config.toml
model = "image denoising autoencoder"
dataset = "dead-leaves pictures: piles of overlapping shapes"
train_examples = 145000
image_size = 32
crop_scale_min = 0.8
horizontal_flip = true
translate = 0.06
bottleneck = "denoising"
downsampling_factor = 8
encoder_arch = "vit"
encoder_norm = "layernorm_no_bias"
encoder_norm_position = "sandwich"
encoder_activation = "squared_relu"
encoder_mlp_ratio = 6
encoder_head_dim = 32
encoder_fused_qkv = true
encoder_bias = "all"
encoder_qk_norm = false
encoder_layer_scale_init = 0.1
encoder_parallel_block = false
encoder_inner_norm = true
encoder_patch_size = [8, 8]
encoder_conv_stem = false
encoder_layers = 6
encoder_width = 320
encoder_positions = "conv"
loss = "l1"
latent_channels = 8
decoder_norm = "batchnorm"
decoder_activation = "silu"
decoder_widths = [48, 48, 96, 192]
decoder_blocks_per_level = 2
decoder_block = "basic"
decoder_attention = false
decoder_upsampling = "nearest_conv"
init = "trunc_normal_002"
residual_init = "none"
optimizer = "soap"
beta2 = 0.95
lr = 0.0024
beta1 = 0.95
shampoo_beta = 0.95
eps = 1e-08
precondition_frequency = 25
max_precond_dim = 512
one_sided = true
adamw_lr_other_params = 0.0017
grad_clip = 1.0
cautious_weight_decay = true
steps = 4500
batch_size = 256
epochs = 7.9
lr_schedule = "cosine_restarts"
final_lr_fraction = 0.05
warmup_steps = 90
weight_decay = 0.1
adamw_weight_decay_other_params = 0.05
Rows from block 3 of the encoder of a small image denoising autoencoder, named by matrix and row number. Rows with one number belong to one neuron. Each number is 128 + 32 x the weight over its row's rms, rounded and kept within 0 to 255. All counts start at 0. Numbers have three digits each. After the name is the row's rms in percent of the matrix's.
After each neuron's rows are labels from the 100 images, of 14848, where the neuron reaches its highest value: "top examples" is what is common among them; "peak at" is the part of the image that holds the peak. Only what is clearly more common there than usual is listed. The data: dead-leaves pictures: piles of overlapping shapes.
# fc1: MLP up (encoder.blocks.3.mlp.fc1.weight, 1920x320), inputs 160-319
# fc2: MLP down (encoder.blocks.3.mlp.fc2.weight, 320x1920, transposed), outputs 160-319

fc1.706 083:098145115132109090170112126174109155129159111184164104152100135146129118128102155153150142188121129122153161132133142152120129129096133104071128112148131135211067133149155102117118060188110120177113098111171046110158167151136136104144132155053174126157145170111143149099089175137156147125162116140140105090149087083089199095180151136124167145112143142145104063103109133098150142092065181072135073127137165160154054133095168176152092172174101137186133159088124184127162125089140119
fc2.706 089:138111136084146124081135155119131143133172130127141117142083119168104143109169146048107158104123109114137149162124094127106088152073163165132163127085145168149139086133067176113094184175139086113092106111107091102145074124084143098129104127172128145172127131164114116144059108157105117155140091104181172158139045135151129122139113110177091042156137168100125122098117169118148120069106127064137131133156076129129188123103124168165153149227112119124065132132137160009203152107119070
top examples: dark
peak at: centre

fc1.330 070:136167114103148105121105128108129132099081192122092133184112139172107109139143138101113087127097115154125109122133186098111094143164125116133099171105099133147119126085106125108133136078084146125106194155116090092170106177196159119137143094149122144124150182104114128143122137142069116158109175101118051115127130139126157117127119139127125168150094124120186129150130150165158107133174055111161105126124165138183085133084179126163091090125155124096101110089108122109133131103124164
fc2.330 074:124163164089130094167117182122129104126113106145111121087145159070171157110085168125109134144164108173111125106140066149117107117130158165114156149102141149152134123112132155148075061070137190137102187059106125163104152133096121124138164161105072150104148140159141174130140173145141115099114096127089159084141162170125194078106100157154094140135131140127151154033102181150112088163131162146098149109144165142115143208163137142135140090084133124073148147116107123175183160145188129
top examples: pastel; large pieces
peak at: top centre

fc1.398 087:167110131132106122170099119120146146170075113090123144113086157157130143132127120111136149092113142070159102096148149127106041101094116096138081159094149130116151062124133115122122180187141112155189090098116102142145158093129115111151156162121131133134090090116110108118073163133087120103190132092154104071099097125172122170129126129141149099128128173135086041132137119129212139144145142174122151190173102089127170113098089177138151159234102116106107195075129153131140121092122165
fc2.398 081:151127138103144080108149080133101112084151096168089134083131156105162077109110133095159130132142134130141076197141107155138106186130119164112161238130167158187165152167147112141156175163103074135126112107079105199152115135096149136112138129147113132167135118165118131107147167162129089090125137111128128120073106143151145111153145167126105140119111166150160134064123090099107151135130151103066152122115141116126217160126182157128125081135108140134126147149120212096101121092162124
top examples: large pieces; grey; earthy
peak at: centre

fc1.537 103:146132118097131165147154121151129181140100095134091230097114167095071149137098065092105165138133141127076083087120129091138135039138108081093114185159127147152109155130142137076120124155107108104123147080098152123154132109131129124143093173162175107131156187088065105122091139121060142150150129122171149119092151126143126142158148131141106139155106164152111149071160148129076117173185153195160124086125068132127141172083176112172116187068089146080116181165143147162088126117098103
fc2.537 117:127118129116171106115132188132138114123046129108141121101113133189176143137162181165099126170098124151135116189166139155148180174130144133134090124127145126163156132176126186134121120084138094121144093097123120139133162093126111111194128113099122125150123086079143173081072159098101172173139095073079117174150138126107125161118143093125150097107122064075108202104109177119125136176124127080139130167138161120145108097107109162166054125082158167161147095106022140117115162125135131
top examples: shaded; large pieces; pastel
peak at: centre

fc1.120 075:141140108106151077185105158155157108218148146148100180168150119105061114147150089127128120135149137171109133065053151114160209120099096112117078086130119130179128143124123099077098059104117090190128165076141115132055133156120111133159119135179173091131069167094152087163125131115104098137124127126052134090136154092097145164116084129102147185105135085037159127144099107144085152105123131099130072133125122127118135098145130155143105123176121125167131106122110168146111143113148134
fc2.120 095:146134107103107184109126119107109116104122173119129120157097109112065143136132105153162127101133138127117163146192120081104093124081112126123084169186148085160163096136140135135130167193094107090146104133184215084160093162114129132118155129127079130139114089115115113071156177205105109138124152108153158172125001114107046118118142083096113144111131160152116141165129136126128120117124098136137121134136086140145112086104171116167116146213124140146092178105124127096143118127173106
top examples: dark
peak at: centre

fc1.388 105:117096075136054096119090129145160079163132063184133138132151143135183118156168171150126100160160201138126107164161102100030111083105143117172141140118161203064135167172105144125111075134076130208131176105118088093145082104125162136116107113150094119076070130145161206121133109151117140112151154140089139078141129137144100100114128110095145134133154087118129077181111094124133159147101157093119084101110150103159117113111124128139145131176070141190157117121105133141091128152177137
fc2.388 113:117171100175170135168100129111128113094172141122060100144147136138149107162048097101181143111161135193138135023009164099183120184083132137112085130139120121103118068106182165131114116162114205154181119154140154149222110135077097146119170124101175130096146112113131080081183133100095151116110178177132123140125146163137112117122135085144159173147129145100135086142171085133108134143116109190106144102130126129130160101178087144123117107078142190112135102127103084095129135147128133
top examples: vivid; large pieces; cool
peak at: top left

fc1.604 086:157116086114142154126138075117143079090120134162164095156110093160116093079088143125099065100119134118096132087111130084208089157197144137188108136098145164173135132124160108122158158170139149156066179107136097183116133115220132079115144123116128086047109168056161134155153154117129148135162118119113120153154136122136103154091119147122201058141093117123121138124104114113091063138181126133090123156194160128147156142083137105168101129159128164152135154104100143211157162081120118
fc2.604 090:108184128091087142080183139120112144113108120089161098137148104143162146127100097157139145160146108141163114153148155142090149085151064122115097106138101142149107134170094122116137098073118084129182161158113078131101112163191092094147119127124124149211122128191113105120042153126180145138088109081128124078160137107113148086136123101129107020121103103131136156119116058146092132106150177176102158086158178141155114160080141114117081074115122072193122147194108072164126116152114089
top examples: pastel
peak at: bottom centre

fc1.692 092:157157084127159133096110124114143153081116173195169095186081172144121124109152190110150131079119144150156180160135185056128162144116104123072147142147136147153137147150144124117131105172141094131162141085140103116130117144155157125160155118157089106104127094144123078139101161122180190109139124142140081119082119110081131111020102087103050125183123103140153047109087114143111156130122072128164105126122164112164140070118166147122120056160186100072125141116161116176121158125172201
fc2.692 089:100157144156189127136156129145114084154124131080128160079156124080156147129170140144140231115131127201131100082065143130155149115117144137139132106165113149157165131195147171121157057083142164130121144166141127126111115131118147140153150160108135151104154151084158151080099118210120111097071115115122143173110205118130038158108117112145118197126155144079117130113137158166139098170064153125132137189109208152133035148154140094158068075125142106166156131100074040159139166150130156
top examples: pastel
peak at: centre

fc1.82 074:136160169128084097130133147092128115110190101153129108121083134135121103142164125122162128137109163128093147090145148077133139157130155138120078100093095123141157108149126124135170109132126097148128099111112105128135129094255155103124142133123209111071092160066183129070132102076155153171142155049119067114139127120123109151155119163140158080125052096124140182123128157130091072136193102074131101128183107142162160133067153077179103159176151163154088169126101145235166167081132075
fc2.82 080:134185143090127142124140215160155109122093037130178099136162111107202119126116132129068118148111145150156048081102085148109168130202076112119124167122126156105116174093134124112161067094101140097124113120147115203111132137118090089166135129112112143122147117162136163170054130180122161102167119140067181137121188084153123140143093121114117068161103100118114109087178085094112098115152175099073149100168185127110092156099109112155092090086140116145166136125126116170123154149058134
top examples: pastel
peak at: top right

fc1.222 101:097112157122183143127130075105120135114147109127110113116130099151121142076195163126117103138117133083158119101191134110108151125071051076141084144137152133118163131071152132095171103150103110049117156109138100071140138150139128116120136142066119099172137140123098097074125105129138115146134156077119180064119122085150106186148085147082121089091124124150108128130182164255163131139145125147109158173120124177080071150099164169128089170099127110119175110164126121092141187143134179
fc2.222 114:105148099079102136153144169023095129120091145158114113040137105117076147095177130107129119168110091172175179169162141129148125052186207127118120153135097129190121090056142172105132155152146073143030184096121136122114130100050146150141120157120147148110139090124150115130125136155118148115094111112142145153113149122114170083117176152038107186123130116137156184119126116092087088128122093162122164128109137133121128143165136162094175110155163101137175103067114183056115102107146099
top examples: dark
peak at: centre

fc1.713 084:063121135168074139154119136059111150124153072139118093145161171145080086128138151120122079120138098159165081056053179137205106103145161136174117148166133064142174172209108111175141053114130131100114128152155096126152121107145183154176140146094103142127102140132143171157166155097138172122133153122101160132125153129106086102077143138118082106108054097160167142123132108088148175175069165161207112152079147103120111116182182051097102148095144098183159129138143125174113186095121124
fc2.713 095:187119097096136127157145125116115110077135129070084147198124100107164111127117114118111141124144137121085157118052122125083080144092090116121131143099173198166101132118127132119117124120112174193172170154167131137088129176121144134191124121150108102143153122145102115123188137197139127129117090047160152070162145152108143093091114112085171086061164133081121166091169172109154153122149113155055062153108123116163088137092144080130115148123138148117102161152071116138115116082068156
top examples: dark
peak at: centre

fc1.411 076:148240125090109136157120142194159166127116088168126125112159110086115095127137115115203194140120172167131094176100126034156144169100123160118117129209117125076102148072126102148144119114145148113186092118145155173132122095066118110153134090137056060172143115122063137136127149104111084103145097125119177170198191127095098043082173161095087175126136177158118153050176127163133093140140159122115159137141111194068138149080147148142171127163125112119118128127141121100136131150121134
fc2.411 096:114095121094163150117138132146148137113094153161141127204115124095176143051148162152084106130102167139164110100144108091133119124142144154177157108094148138124124157125092180083106048144094147083096158104139163110103057178076156111108107153164095109100136141163133122129171090184152105142172172136159098110126160145075030102133115131125131135152133121143135083149120157105102150132196142124103099134143183143159142129154112150182142142184123199146126170126109162205134106118149167
top examples: grey
peak at: centre

fc1.259 105:128114176158143113078140165133127114138072151138142154144148077070150132129033131162146171145161206104120117138121129157109123095094119163133066096155134147127136151185114146140164091109090151158120180110104194112118108075118143185164073129193080089106190175124146108155139123119139141078129174130125164134123163124174155172124121173123116131099155149101123095113097088052111071084143223176081131124182135141162109140085154116128189129077102112124164135152110101140141070142113107
fc2.259 108:133121092172091151116092108114112139061167183148141104145117101136095130146142112093176132124143119149078159110118164144155152071135140082141146111136104132136126098096138125116092169158082107172069120102109160127129202146111106106164163101111160142136133140152098125128156139181107105136130150115140139150118070104105170109102157139116092135172173140151124066098124106059131134177136140107107198106100127120111093086101146113165139169185033129103128169080142124081110104081132149
top examples: grey
peak at: centre

fc1.266 073:152110128158111127177109112156156158133102126128113130175090136154097101132170046126150148133128140082080083069133179138096125086097108064083085145093170139151148111095124141106109132206108192155107107118087078109173160102139071116095141142121147100092103130148104111119095099156080112116187128178160085103106086083160152177173134170155139152118178127099109131057106125097182195139144190148120112142136073138087145102115107204090147132193098103132110199086104158104104145096045174
fc2.266 083:135092154120165114118136157161121077106113173130129107110072177109138121140139119088140149199127120116162145188120154156109109146102119173134135196117133141141141122113113132093141193194133072104176068112127152154103066163083122115119144106150101106135140106169118106129140145127152132166166148129183137161095073110153158099128083164162136120143138155198147125085089148075144066144201135121125209069106120132134172096061183136160151162238107102169087140159125233106150132117213091
top examples: dark
peak at: bottom right